config.yaml
encoder_arch: "pvt"
model: "image captioner"
dataset: "rendered scenes of toy objects such as cars, trees, mugs and chairs"
train_examples: 195000
image_size: 48
crop_scale_min: 0.8
horizontal_flip: false
translate: 0.06
rotation_deg: 5
tokenizer: "word"
vocab_size: 62
encoder_norm: "layernorm"
encoder_norm_position: "pre"
encoder_activation: "gelu"
encoder_mlp_ratio: 2
encoder_head_dim: 32
encoder_fused_qkv: false
encoder_qk_norm: true
encoder_parallel_block: false
encoder_dropout: 0.05
encoder_inner_norm: false
encoder_patch_size: [2, 2]
encoder_depths: [2, 2, 2, 2]
encoder_widths: [80, 160, 320, 640]
fusion: "cross_attention"
decoder_width: 192
decoder_layers: 8
decoder_norm: "rmsnorm"
decoder_norm_position: "post"
decoder_activation: "gelu"
decoder_mlp_ratio: 6
decoder_head_dim: 32
decoder_fused_qkv: false
decoder_bias: "all"
decoder_qk_norm: true
decoder_parallel_block: false
decoder_inner_norm: false
decoder_positions: "learned"
decoder_cross_attention_every: 2
decoder_tie_embeddings: false
init: "xavier_uniform"
residual_init: "none"
optimizer: "soap"
beta2: 0.95
lr: 0.0012
beta1: 0.95
shampoo_beta: 0.95
eps: 1e-08
precondition_frequency: 20
max_precond_dim: 1024
one_sided: false
adamw_lr_other_params: 0.0019
steps: 3400
batch_size: 64
epochs: 1.1
lr_schedule: "wsd"
decay_fraction: 0.3
final_lr_fraction: 0.01
warmup_steps: 680
weight_decay: 0.3
adamw_weight_decay_other_params: 0.05
Rows from block 4 of the image encoder, named by matrix and row number. Rows with one number belong to one attention dimension. Each number is 500 + 40 x the weight over the matrix's rms, rounded and kept within 0 to 999. All counts start at 0. Numbers have three digits each.
# v: attention value (encoder.blocks.4.attn.v.weight, 320x320), inputs 0-159
# proj: attention output (encoder.blocks.4.attn.proj.weight, 320x320, transposed), outputs 0-159
v.68:505455471496512443486539542519511483510467442483508522467486464503511574550499503526500457474455504518528485443504533545540451558475512527484461449529469467490517473533521482536497539562503535524509478513558520466482509468469527544519521466506505490491508526481485473484455541496453491510502515463478468463512514535518478465520519544479513451508455444472517495508468492463472477515455516485492494463498468464508448419504606438532521582475531513507524526514489513511494549477472444
v.69:563443473497542508521469508543465421473454538458424527457499475488481505557515464512532474504522521435496536474570473526532524484461499445469424493468497502488444515469532558521488559470487509507448545504418469429531481475415430477496454587492495512456485478464465586469490562472523502589496475462513418496582457468458475495528428569556486535550491501502450460485522439504487442458537497496516481445514471559489481516460456527493555466479475468569498476505486422442444485527459471
v.70:505527565487480446500527502495505528483478529531451531481496510494511522458527535456479517495487525495452456467526496505527525529416551488541512516505486448500520506511449459472443491516456506516578463557474541528422465488452545548533511464474451536503469593465546485460504477473513483521454489473485518528484499483534536522546561507515551517459491452459459509501464510470511517506509527491569537516511489460586535530527525503546492518500456525553462445460440471471506453491460533
v.71:542512505472466523523533507524530545465522453521455516508485495485595455532523545506572480491473511510517504440541525497528521425454485535414498546493509551502499524533394530503481510513520507568490433462534507506531507484511515520511549521469447488545470508507549487539515504489531527436483484484558462525452468553560525517445474433500527516500447496521429468545543459469535562507497546590543488499480554451480507526532494564604559501446476507449489465546538518495480541489527468
v.72:506535510435461446475478416524542449501503513515500482498557427506496478512488586511484518442563549496473482509517490504549482497483528480500495474500512486453487498532531489525477514461476551497526512533466502515479478488477486517447507526508514435470531476462526463494468460499497505488442526568545494512490504511537520436451469502545551505467492475487493544531493508544467407502470527446526506527411500532506520454544507419482523499516441489437513447451515523504504474422516524
v.73:464503459509532463502543508432549417528541544525522490444465537516467568517492483515523442490470545454537520507446546522529558483476500498519486544526453575483494512502527449512463411494506573539530515442516513418519503460500517473516599503508517500442557542473493539482475542496467499472499492524420461509444522421460515522520448495583464544517525432516536568486570475565532479483496538520520492451454501447529474507523508414540485466495495558430565526521542512538493514476518526
v.74:474546498471528505449475596507471510552498509461480488482522474531472484522481486508511502483495530545512523448525500527502483516501494503540524467569512502470537466522508517469489510511535487493530562494537495453557512480513512489453515441481531456477595457559459515521517513495536517550484467475456442518488519540504478482509482521460458520479524469465464487469521480486448437526504467463548514486505533465483538536456505408509522443498523475524428494483495560510531505503502514
v.75:488530460468473514454516493474507487444520556530525511510516507526521557498544476465504543476509554481500488561539467477467499522515488577487477547459487516461519492548495484554544524496600493452543529531476491551455489469540495556509530491481540443537530479484493547513466415552466447541440531466548470449522521512519429422521509502512514464477529430463498487518465477408492473493549501597431487521491481512554465502442559456480482405498555462519513477488567522486515529552495524
v.76:509529516514455486452481472534509539475475522541550431529496494500433537528455446482495477439504519574484503523517498555483530546475468456471508544457452506511496533487507459520548454477467469492516504511493416448451436540495508509475456492445483527548537572472562526482474468443483430519445546422442503521477526489486579479510561487463534505468470453560490517482448514522493566508511576586451459508522453510505442518482443503544528533514486525489538477542484586490469459514525446
v.77:492540479449471465450502498479534554435510547443386546491491505514515449534518562533454574488475469494537434531470525423487539501499556463480493554512471553449502437470511472620549551517532536511423472472470552556498464436472578546513483455545436427467490485469497484489513516536531498483470555499507463528462477466600442537437456529486542582529521479440493546499503423454450465557441538570527454585520453506500506554549492480533510462464510490560466458540437462494519491471424485
v.78:569410573471554540446442469563548475508530412487536498507450498532504542579517511537487441489469460516491494513565547486501480525452474404488460489460519524423488501526471512569480490594514542467476435490481512411483469526488542557518502528499490517535444554504535492455461507466529547474528451509554490514494537462491580509523485433514529536486496496609495496537475429539499476491518526508523465531479508461463527518509497478492494513539450483456554472518492476523480467516408499
v.79:421551520525514569496466495451496485414561500534494411522520473464453423542493484507415540513506513518458563500557491488477525565517411473472533516491488523469495518489533575514509518504468534492505493552515493515504537472534438403494463466523467485474531444472578508517561439563487535498532505514485516506501515470479442492534462532485541525466526464510524481452509460493604507503522545522489517516482451535491514494485493513476510479520533535483459524545451512517495530483512491
v.80:532510515469507518499500526520520504487486553523474557505514496477476539484512477538553532497502511505500518519548499523448543507489457453461503506414510467450534502439480529503527506468490485400435553473541462479529514433557467456487481587542522452534432501462475502464479532542503478540539465484493450530494491520504539475531497462511444538520486546535459529433466501450564502514515483575484528457572431449529447505500490491524532468591497516498473548509478537508441511455433492
v.81:534532496457482495489513549519454507527506465525473481504512489383512551473493517526467528467481491444476507481521574529518469485501503536451499478487524508459476548484492530556567446556517576499494567506511485544581513480437544476490565573479443478507439456499533455487441469521570473481458490503527473464489520484485486503479460455531487472506482496441449429534488482579529566500485469582520498525489558454477525487478507478515463470516505515506494481490428503454517478535456519
v.82:534489514436559479523541532527560531516492602510500510452553539560509476521499559479539526505530579521515543500496526535492541567447426532527514505523479509506524549547489520521518514509555477522572556453505523438482511518494452527482464415538460484507553506521530512533526489481528438541442521462491469530527497524536547475529546543507475491444557453476544508485524560521570499491458464556508457471550450488549505518492510485585562517441469543482479487494523534548470470491465505
v.83:490480556492491405497477496513479490531497539540523460537546466472507453493476531594530515488555513542496475543478494453466537484402518488463524572560486514453491460556468530539524550439523472506454550509494532514571502563457492541475470529514491493570505479481526497500479541441545434470482491464487565523540453466507500504482427558561521529527544463484520534504436512472444521482547503507499522493530482479478532526434517515483474565520484483542466476526479517442507508471538557
v.84:436563444508495522522471507547492504457540522463530445476505476558456445502544528454499501493536481514489509482493555498475488527539459513508526439426469475510510463542523432488543536480470531540437475540482479547547469500471470538478490526495481442474544559493421512464513479495517444445540483490496529481432568547481537511475550489500521495483542516509485496525479523527507436505551430520534461568421511529525498497501454507495481548546468498532507542510454535428565497475463416
v.85:523532494481501525463462526540526417509554456537464502464431531496500545470569464435537521516454516489472505484494456477467493551459555476490567420444521484546551493559443531496487492522430494454512470518546544493479455458549434474560558467471575542505521528590555499515490524518408563461466532448597526493494535509498486517544548529507557562542458572533511485530492467457532510426502565561492470459531448428562463487446427518544426460493388501397435544458449461551522540460483539
v.86:474468552533474516494509494501456528549478449524472511489482519504460465494419530486470476497519453527558509542500534603511471484424568461515490503491501475451527438504458514489515530538524490504498497522470557498515540535441487450518475467489518551508574475463520480477503510474506439479501526544480531544501492533464484406469514485479472465522476492484557481507477491506470513516437482486526511488485514546497541450517486546541515482509539509463510497510501452535453532488515513
v.87:534477510472533576520540470573505556464517523490533607541498606455460498465553484580515496529529521541532510488524482447519535472506515538558559488487502539431425520491511490460436541509499491542535497567506526496524551506558532480507464514460538504527522518445528533509551546488477542509491494528473492431512490522468496563524527503527507450521550553512512538476471531505553450506497520513550566505498538547514491446454501469515478487511540535559451585540477555537475473480510472
v.88:560513506489469474472533466514585450560566445515488460476474529465543522494451469553501438487458471514487507482476497538490505496465476483544551505473475413507495497458492477530496487469520546455526486505514500438505517545512431529492469502509469519499532394556535520566419517473504452536525481489459489575501502497513495534515475416450577473514452552527525434468517429502535490480448472481480544525504448528496460498491504558530461508508494560481564479471476587500448468501599554
v.89:513541491431503555513490562501536455456527525466457584549526468535463508547516516430574423531534479484455484472449492495538471416481520412483476516547638578489542481560491463502526510482464486493504513473481512477511534512469517616506518479467453578563553533477532472525454426498501461505567485539503480504486540433484575545498545502499479567492477553576503509484462521399493491471533490511474459484467537442504448555536445495544435512527479533508497491490504487575476460438490488
v.90:527483475504529532429472511508446459467469486478547504504546485587444521446560488492462508469469460474508477490479523448564510535524533490515479492487488519539462538488510529436482537529532543516539511415460593511524480534529523444490454509504453506488471521483500503534480478493519536475497542488479527509546497518524511518577485486410479559523532495560530453473455505449529502481457506411445448523482435484469562476501466536560562482465485494546487488418488518495509525466487504
v.91:487524549492518566464486529494454453458530520472514487530567474495518427443544455501485466464471578496553548549490428492523431497510489562544465510513430513500471450479491488500504489461440514502505559453447489539491479474470518455548515489531491494515560547556488507469538476518459445483537494494516485526551485512514415471509504445465495509496508473426480507481520473540465459520525549543502514540521524497534494541451454545482517481404449509492464543483497487458482531548487406
v.92:546409526512506437528504454465549500500512459468570495497458495536550437491522540516444471429470528512536491517545512497517520534507488504477466460543511485572453480522491463511494485490476527580471504472484474471522465496506508523507470502519521539511482489473463514448530509487488466498475468429426456484489459533489439512446496464523490486484465453461471553513483465429497522527503482478519578502499403506531558441492484546597571448516436560530520479557572435467483516517486535
v.93:502518514463535471456494507488507521457491511469462484532492484484468439473433531433539470499511468517505451548442495470524446484398489522543561424538515477514464516554483458560482488441493437541475492501504509475527491480467449477549460531470561510567611542477431564471477530452513522483496568492559511549557512496553436450513531442509512488554484496481505440537484546508466515481530510450518469564419569543528510549520471540492465499504478543489512555522501494510527516460470500
v.94:526527489510501500465550566498521630513539526462464462474518466489556519510493528510563560523586576560493495447529530536559548502485492466538553440566523435546466556475417480522497463503514493475515428516474493551496525469533455507504532562518479543529532481574493531537520444489517525479484497524491476500556518516534464506443505499566474469429506522546522476508560522561533520545468481497514543533492508457546476534521466482592533524495477493515524481521488503537537454453472511
v.95:477556519544499522522443471522539501584429474512489455556504414490467434432466480419427465511492430481512456530537454511486511511452502497460527550482471461511544491464501538499490517435441445495487462493514535574541504579547502459536483489515541538516567548515504494499503511481489559473509465491508508478478540520474438553524471509528482448505456490535463566549473511507499495470560523440446451494515492521473482524526470532428502501488412503543502475552486491490478544486486548
v.96:553515459544446519418471441584496488533455487546489502450459552505477568481518569495465521480536434497554483520539504451458448518497512481492503449476501529549516431523542493523412483564565470522564519495546544482504492524504474508543539510551545584432490559499514511497512429560455471491537490484512492528418466492504451515466428492510452498501502465522456468504501462535460493490452469534566470501518476494479474449482447523537496488495529535532556463488498464449517465463475504
v.97:471472511479505515520547521531557561493552553423491520590534522476461568502552481493516454571495449527470583526530445487438506584540503487452475518512533522516501507476421497524462460473487577422534530533523482442504478549512470508466468547500476500497505519531426465454503518426514475499481480562504457452499517515450530510435453465462499517568481531490501512497524473538454530542532471466526454502566498466457486482509505429521556461512489494458511551495439530501472575548529542
v.98:535485465465488492592567532494511434466446493495430443482542556562499524515512508528501484499531456500476516512421433512501504518524537438498448502470484474478501549560511469464488503527516464480430531472548500448479507484468481489540487494480516520509493572556463506528483505504562458473520544445568496545469473467497478449493559486585541550554427532534532585501528418517469468540588532502478480434397511559471483494560513477492472460421540467520475435495527440480534508581500532
v.99:470474530537506460510525516462427438588504456438575487518409475553509569506477449462500532486461523532549467489494526456536527466504486616429495489561474530445539412563493494485516431478535519494577442384471483561460541492487529480442449455523511489547504530470529482430461443552606466495506459510509514437502549444469477521526514519501511464447499472509486479527587615484446535476530547509548492560520440468502418478483488562440477417490424553478594533491490525495526627451487551
v.100:469546584504461435502480501561507550449523470520433510542555478535515568534502586569545548535444478468434502475421569432467550490552495475478547528485508462504491496495539527544438561528554486505430517535562516567499560488514465524591477493476566507477562517477579547498520560529499519441494498428489518583527509518439446480524560520513518454508521506488546499428587487509513508462492511485527502544465517489573546524517455509554462526449530447521520543576581549500507525517475505
v.101:488422479458485471483414515455486531492464455520526497499480495415456446464452506491420473517523506512527502499555533498519528439508478504501504455470495464486423526490505485418496435442527440541486452590546542481519483579476528532469516538410544464546522474445444529421521492541532471523408442496518579537487498510459499486481462581494527501437467487543531487498494511543478469519491430528472471474473488582489503435481538499595524559529558474435542555536526487492507373454532634
v.102:496475524511507490520465508524479488474543477494522483510437446484481540510510517559523515528503492494480484474519480453477478499464559464453498462558495547494417526504549517509472543502528531526513457505526517485542433500478568516457524526562489420536519425422451441507443486475545508485525419451419472462488469435463520518441518481516514455521512531561463516510516474501507480486524518484504555497492551400453523534488468529552475520489493425510516486461501453482491502494448513
v.103:542493515504466433503506449508469524497444543489481459518494396554558459550525517497552502491572472448507567472502443561419502457506463530442506513508539492444494460511534454480544449485469519448528467452508525530487501515530463515479572469484534495490452481477540533495505519432518432413451557482442463479505524445388504583451566508476609554532536480553556446510509501553498574487530509535554517534405509516507389485481521523508456491467578542409508575512545491502509501507496489
v.104:535528477497472448501445512500523494490498501507501498569516465524516458477442473457441409504442518457421502413534534493467546437461518517482500575471577513445496547467519523558567497512547513475449459533437566499512535511548479431488484498534521502508417520575525431449528501512498508479488427473528458485477485508502544484540520533525464468465486418535538560559525489465465531525474515487513512566503499491500496534483528447523530507564464500452477558532498518518480488425429484
v.105:584527539554460410469517504524454488540488524466504509498469436485539475548477463557551536448513470529432516528528463495474467501589483485426497526528498472474487396524516542463494523458418584478499494468525567477494519533481504540493501525471517453568461558518461485471499512506455488428490516481544495590437569503446443498581514470463463505441460478573581424516490522577475462486416528488489493514472475493457474531468479564507508502479504520552598489433466517464542433491511491
v.106:481523500430570493474455520519517504498443563449444436495523442508515459549499473510481474545496498484509561469498457514527504507443522486508509447496518480487570560435508438499468454498500473482556440543449510440457500473509500492472434447439481490554564500472444467490465514476448491534550486453403504495507492602552462515480461480514466460537537448456531490508526613551505476494508498450522481459489455423574492512529469525482559531527482507464491519449505506491464480536554526
v.107:530494562438423552487491463535509463480462507521496466522503429503528453517472524462467457458397479468524449483523526530457570569501497467515549485523520518484588493534501504500507557536564398472520488467501492469503513447477475475420434453485528462474494519513524481493524541558469467471519523508559440573546478507590521500508457511474469549514500498513524506516511455487560464486580526585513513469442506492400528448430520474500449421488507561515518404491541421558426512561567476
v.108:463512514499488581487516505496562475470483471508567472515520464475446508490469494492504505488457516457513509519501532515504405463518530461535541434614487520479540466526515540548493551549447475489566458457482492537501505482525491517440468513474471510485457400486568499559452447439464433526423487464446441509553512524523494532544551522540499390505561527492540586537523549520543546493523530470471472470447525520523509459450483503511467594456496494478493481446525470566452553577528566
proj.68:527437498508456508490461485477508460504502513509510494534488519439474429443469454553522541509524455471486528524513483480460438491485487497461537576492465526446509494510427517518523461468486444485463518510519483503465510554443443556452536533534487483494493521528520530522484444471471471456513546538515500512449495543536570473505467478466460478489553545522493451494562510524484509459475465507493470511498579532464444539490496510471501496550500531522522469425529473505519538493472515
proj.69:420572574576499527549454490478530506577523469487458478438447524523604499384492412459432515468468496588518473489484431501601463568610438522500528539581464555513485562550437456499520469573533477450505530469515537538514581497512546447546526420581513475535511521559406479483533452469463516423562546470546536396460506460506446587492589476467501534485561493486524512480518513527453486602509496482479493570535596470499535494514448567537455594517470474461534424511484521562512508495490419
proj.70:521425491512487513508512508604505501497468455525544431554559514522410543478472464505507559530494514490529480552445498491501535465545514551459472448521541451536499489484554522524565518513549530512487506545534491524505441524473481514516493536577496532529499502564568503498488472515508558510563507563484444550519538559537527493473489525542464486493499553474532464486506509483447484447540460461460564493484481487485457491483482430491511541417556458481494517444473442507467510538523470
proj.71:499548529478474493521566475495482474463459534538487514464496554495456530558521479453484574515495490443530430577497525447523508499549494458574503443531494427504478536518517461524527506501520533473540500505483520465514462538488492507547480437517480477522557523489538495477511540454545489547467489546430528459564498460499572535549519480496456459545556519535538504427493494542455497467491555503460483470535456520485518510502491466481469564551468553555445523523510512504533540526424387
proj.72:532440498507498549541517496495496523519501455532520455514498569489493483508467453519560443604512461467535503482562496486464478482491497466537553550487467511482501517502546587507546502512512528514398547546511461533474508539511529516504467521498524494456484522485486529488484489472518494491530486464490476434474505518548436561469497454478530504504590509565462469552492513474503463513552515457511461530509488446515493490453508552485512524509549545485471599506524516506494452553547509
proj.73:466522503437468523527486464545496607517452472462513482510519390488576452427518560534451464477486497425504472494517429416564525496504469463506511542479586567526578488468513563535509435506488449552504515508427509532490431469506501501452499527540499485497440479536561507513513459546530449531549458507480542503515490478445474428533525460496528546487509509486531492475438496498499537517450515517514493591511541469449488492503478483501509472529453385557522509532490463507508532550464474
proj.74:525409469494517521588466495466451551537504514525466584449442544509549536473507468563514448573510507436494463564558549517454536480505471507433513492493514457462515506589451473467468494471441467478470475528455470475418544530453548538508541517547476568514410513464550548507552532558499462482502499489519492495462486486473520445470501567428529519511560563433534520521529521492521523473545524478451484454425475554489531465511480496477489522543489546461463419509542432505490588505483543
proj.75:507466564481578545518497532508470475548539444468465487482476451551526501462459537508553473551502507487489471416516571455504520495445447461464440456538473527477478474476470427496414488500431511476499480564527512442519519451498520502510473529508475475478527491429503448513519586519450540484515535507431490507470461464475507609494529525424530435416516564477547542559528458497512511595473557453536541518471598497416466513535503485478557447563518570428432482489507447512450481513548545
proj.76:498415550488485557519577506578510583554519501509524488465508498561397476529474517481470510537512515523546513463463484448471436423424485514467482487565498516474512489526489522453439518546437515551539563592548477534586566455452576503522472496559549560559515541541486496500488532520475545511595454575537517537463468572492396513510459484550545378515539549437567538530535555538518467562447434469496594547551527376522571523538511462438463519544595501441568465424499457470475442442532543
proj.77:562541506472489485522440493533592456582521540423488447498547466612455451399471459480424530518568526542505474546456495467480504474464438528535529523479533555463474570446465528506573513486528534485512536575572501520536508610549412460564434491494522465499621454546483426506534493552533511484506480435501563516474511506465540516481536407439454471541449549525495524424512517581449538468497534493511485475459525481493503455487541458462508512489542545492516472442535410472489514524523432
proj.78:475557489534424462435529517495416520539429545528546470472599442490405512538439564523493587524461565515460523509512446481504460510438484552523533545490454479514520520456548515454543518456462468540510473465571532566532542420500453504420551525527508537506536570624525537469530493499415493535496589534512502453478572487464452496502472511522495453460451425575510502463544551528499475515503494423499523572486564534532517511550459504539446514433532466543524568407511580452486482519550471
proj.79:491434428464449519579439550473512530502459558497499577408475466449517509421530546467428458497484495474479513597497496473512514481509564560550447458515593425517449545447507469529533478430486459526474532429504514473505477499548539544571499538537531402425446457490470472458522541522592512504471456473540600499507531477476540545493480535519537533461423521492439563455548499521489545485506468530537510441462483508483552477516494443526476492526446516493554477533544544539501506519529475
proj.80:525424505425492605513517493482535535561460471458461444465539421477554491526462484478506442515524464535484472489440471591498540493466474525502494494596560447558549487508520470537449501528552512517533502482506572447526467466499610509533521454616472576466526467533456417545418430484539514531434570478463484477474518514479432524510457497528485437427548509488494533509528486523526446567504519516538452510466486479475584448456536511446499549503569517432507472492538471516440488485554469
proj.81:449548502409516445554499471522536507461482529511570467469478520563540526451440528476482524610477447536491475510441436510501535508502519503453485500547527564570476539464493494546483543434520530475475497547495490506543461544509503498566493425564540488457542444524515492468485513514410489507474484477519411481480541507460522528465490463536512481471486506520515512451521474402472471578479555496539494460495535475505575472497486473554536496453521493511476521478625458512529470535442484
proj.82:485456560482504554514480433501459512510516456544480490493446471506472503418540456498530440528516436535490423457513479480422437559514537473556499461585483531441494448481532439539499482493516522508439478522510468444547521494479519521470460489477533480559540501488503520443497484533434524512544418513513490541474491454455451555468429498520553496512483563473487479538528444491464552520538468494495526477498529511476485521496471527547440574536504507478503482477508481499545539532477477
proj.83:539538559521519444485469543466549449509544486563493531534441486465498496568476439552481462541511554552510490483499482495471500498489522446525447494498473402559483496491543548529507474555482512497561518456465490495494518481498494478512537493485538504502501535436425502529572476490429548490481506493475509474493476537543445464512472505570522488499437517524439518490548506449493514535514557495489529491527436558528475451495492490444484523444490452542505435487482584558565485539538529
proj.84:515442497448449463508462434541516524453515477527549529461547504453514486557511518515501496459497444485502567575548572482550484546402517490519532521517537509488481531517534489485507474488505519486510505474470491487550505540509541451511527485476581437475506486501487491563476478519540497528470523501474553532521477459413502431566476516515525494544500517490471598481520495567517491418479519466503458485503468449512478538490507529538556438482438485483482394471528503489494480435555487
proj.85:528551496570483499562491413540482563488483517508521481467600500517425470491498544484472533535525486518505506510488458524484451478536543505550514538581521456555512550480518465503506577473459525544483447547498570435439480483501535479545470556517497453493469429448457528461492460500613523470530547577506539547456504476414535567473500457547548409506574421510452522456514491528440466537503479517525547551424532491499533577520517496467525532482488461459556477494559540599500477480467433
proj.86:478518451489524482458457507504524492480467500554501548559510498428479439459526527483525487487458493513507498498503446461502412505527483541495531500469511469485551480509532522527577520454519513481531478484493478482485517481471483496484466477445531481508457501501439488523503466514536530515525455511508508555501461494583514515498542465440474499466545480532493492435422507509543534496511510478516511492475486540557481487480503453414494479474504537551516451499477548495520501470479523
proj.87:536498468533433477514479468519473469517477489476484447422535422547511487522465514473518471487458512422457495500463445587517501502499544438468483536516530473548457509535494526499521466571506451465449450444516505507444483522475454569477475492530459518505463525536502506529486507421558509541473500515503434510458566449494508518518507495504476518506437497534449456488484447403496559500492474447476547528545474568503517549551584492541512425457476523508546500490457508471507521533482444
proj.88:527525482485542523474541547548514530480450516481487532510472466547472533420458545479525504558547423540514550440493488504495498547530580539488478506533521523509576454482459532484535541441538430450485528477478467533495496435455575466539503453522487455533473442448443501516526496551441486471434531431523498520463473602510485517530528495567476575478547548462534516445531599456489469446516479511507502519529542493505550552488518505443595474503485459507494540539543522493519492532413436
proj.89:550474581548520476555538525528482522522514470454526433422509514473556493443435489570493556483537457484576482553526443510520508481486508518540569469526456503468511476508473459451455492467529524507514503516512473494498441587477518411456510467433424539464511562556407532462427557441472509559512483458438540495516538502533448494556517587500498461473584509538465508517496555490502534504514531539429492517472425571564436492401502552428546462505449452533514528466471545454432534550503465
proj.90:521537520507455496508523522469498446435518529480516483516499507517469536420533571568500516457555477459529591461603447521487464474466574580421541482468499533480506518492497451521490498486495542528432525530426473494445541453466458448532489493514560488570435401558550477479541526578591523423425469501465495522512551435485484472452472558510529501522452484497519491467523508513475551441511435506547494560558536572501451555464412380473495412557515486464515501486490442504509528513536578
proj.91:483549505558520501522511419568570484550523533574489482477426499455520510461574493474476414486486522504501451441538548529453481551496564437480491471520517495548547479494508491497477525483546415548509478492516524465504516476490507535482529513436516498530500485390499454552521473497542523485496477521464576547473527514459540502490545514550527504543546522470552530471514543552553533491474533524554474521496470505443481521530471523534489499525452460484543425502507499514538546475437573
proj.92:482489545490462541473521473484466479510480493578498475533509477476522482552453403481541522509488514510553518454473448487532474472513523513492557506451480479488534458534473499549531513472489501480566468524499507506502510492489491535537524466468491498467463473568574442512493456479587480501476562490543475496497453482525588531478532451485456467503517545513455439502496528475525475454475457493528517493610476477520523511423448503425488591505556460473551485386437459508504526440508457
proj.93:517492493536466491458521457421501521528561471516515477505491568509495440496523481498542580482480471472498454467589471526464509550598498512523464586490518570467504484521524495452498567535544542554507507470499453533489592555531499539468501426497493525505490506508523469428462505516552543494532470489421520538469446519469523468496479546515436501478539549510476537497505377516489496428482477526516552504521402497527452489500500519509508512501464478542552451474490574457501486495509485
proj.94:493427600468517470490470425513486462504471532495528470511460523471478537496542502481493450453472463488511532543464581457523502499489466497545530492482531487557527451525508440423386491492513550495502517484496505510542471551460535537552495515474478516481545511474528452432417503488470437564525419530475490528553450507489485479498434472469518511473544510509535484427469505496446431476547488553520500488594424534541517521451554503443429499471481495452453528518507525443519526545484503
proj.95:504550484464522409491593537446488524456548535531494574497452507497477524537581453533491530522442519492454500528577593497449546487459489462510439523560537513465438488490508523549482482548447525513541474504549489467493527513479465499535497524490503546507429492405544496461561494492560537528474448500434535532513446469499567538447493599497439529570452431463488454490532542528543471529447559568498556482427416495471506455484484428494446479465531508500551521549498513505540457438596434
proj.96:460478516534587509447512510463526476469498500540510463449497468475524514526434491423494471480465452516519467491504542506490542526529573483472544558451509441459465460488555569470533453519457463527461462478476497470494511520552479441443496534381471484528525497505521489494482575470566565529504504474487435495455455576503495437571517454525505494529495517505545530518558496511508505478507480467537508458526534545511428446473513444511561488462481497515516477540495466499415532508556549
proj.97:490493512517517496528492460467492494484441479514523465444489521486508465517446466511428542492463485498495454482487502598487523393511466504518470453439477495506476470514526527472465481477487499522511508455536521495480501417554514531517492519506496516485406439455559505478496467517529487506530504524475454528470464511519513487526533508615497506411545520502530506456464494444471505568457464550434541516453514478490478519505519471548508448496486505505509485541568519534514455493535497
proj.98:448507541479426500438486457515486542501465429496518459496471471460465523492509491434488529522462505494454504495466516506556529542520501532515518523546464487490425530426560483527522524573481480464526547459486453534517481511549551585474504444465468523563494502432535482470506500463423470545532501585446471453506430546522554563483467522540496443446568540492491472510502513470434493439475433504528462520498483485552461472442486434505519517486485457476546491555460530514550508454505480
proj.99:494505502439473520506435572526539491523528482585439523490474542458459513526485509466473468585446520420506523462479484568507485508448491490534484426412496492476476526456517514494555565451440484552492577505553435478461487518472544474548502423452527506442559528503413465426489591517481520495506461465534512510501493481492416509464501506464524562489459445546461570591499459555553484499417481455486530438559497481476512497546484450593454559406510481467446434530466530503522502481539510
proj.100:508432508443505454542547441470537543502486480520460547497526453410521471527515481498501463565524474518500544517547503547554420502475531499510525529540504513546512436440446483499511448522489507506500528481475507477500482524540492455462553513493424444474462475549497477582455448525546537509500483550519492434536518546538514454481499496508453474482500478502476474528424557507433487563424526525498497471542478495468441419480517553480534502512549585496474504404457468491451492463533477
proj.101:442518552510485463461535463584508482489488541488517441499475487474530494536471511478548584504448473520505580515497530620424535635514474524541533571574487478472472482514441537540481525557587519480458456445504464533474523466550523480462531514512448527491538520449538461482460486445463499454504465592503511521506543505556493425441547469468489453568456453548502499515580474505466532571556498555522541488513497493503464586498483548486453500507524463561406504537519516535525509494517497
proj.102:483487472493484506455529455498522560553494555474538548456538473464487438530485509437490506507457525438554530505538511575536527451496508528576581513471522506497501491542497464528559574491510439492503517467531547464493504516548508463474467472475588530510519497468487524470491547485545527483446505463469522485476493590484497510554489521494410565497444487446474524513479557526495538535521462519465491462511537540546459549500506418515574541545570477538523459579502551521455525549490479
proj.103:504490483499464585410461453489533486463551486500429562477553536414521502485483487462577448526472547468529493519499514455517465478424541429548572459547496442452588479505528464485453480486514437521524471488522468491499459447431543489527494480463501540518512493515487472517519437557459462546542481520519540454503499488516511520576475520525422448541480474519483488549528490477544480496488488461446541467534476488503514518463452506459574539512513406551473455522473516511508556441570518
proj.104:501473457541592530551502528535539524562463509512541512553470545454489550492523505523535521505497507572528485497513485482561453535585464521549553454554420447514496523460510454520535483471467422439508565514526426552492530525484509533546468501522456554481515505512428516537465455536501497578452532522540488496578513529527438485545487491437491549532494557531495445397502449510491472471544462510502455454514492522473533476550512531488447467464523457500536442509531484535477525529567497
proj.105:461457472482430519478491495496534469518461449460446554483534509545455455467423523420481500505438499438458551501427594489536510496455544490534513521516517398533533501564468490455504492614471471519503558455440435519557516546552494559403470429464545514425548548532447497475493472510505587517461536525467499500531473522465521465473511505506509477554504485503516601516492527562464526519525428426566536488598519533482571512505580508455556569474523518455387481506503447464510563470457458
proj.106:531532537477460576500500551497451472557556521473519558521574477468449506469490460492517498543536509568474500507492480535475599459491451562556452467549543510476456429470521507492478510538532452551531507433544534571418468468539530497444543476542460535513504447479483458478551506578472512409572503470554526431465485404460564560527514512473439562451468558457549526500534490498521532496491445522480504488548545538500477514542540510508471464508501536454514552487587497511527483546536441
proj.107:513572476551538440480445571497524524478497472502482443493519484511503493522505502495446465541577543569511452548478482467524433482491521502461419492477451465470487478556460440550481493583466489541502517502462489525490459470492488494489495427508432502529510473512551449534512449441479599457489434482559484460503451551503565512467549491526516486521517492502445449562510501500421437478439537493549492472499491498514541448574527515518515474465480504475518523471479505457551464419489504
proj.108:445476457526484492536483475470481488565467557469473547464491507502542398419520469483519517576546480523552494533523464501584536447461467536492410428526545577469519510521411427471536466534519442524491540474478517496470466551545466469518506448487571510517520486545490481459540494527502625512562511542566538486434478507456551513465496465419467572526533453494478452430460551538486497587548559483502541549554555500499538489499410443494469430585415471428525466560474523490530527472531414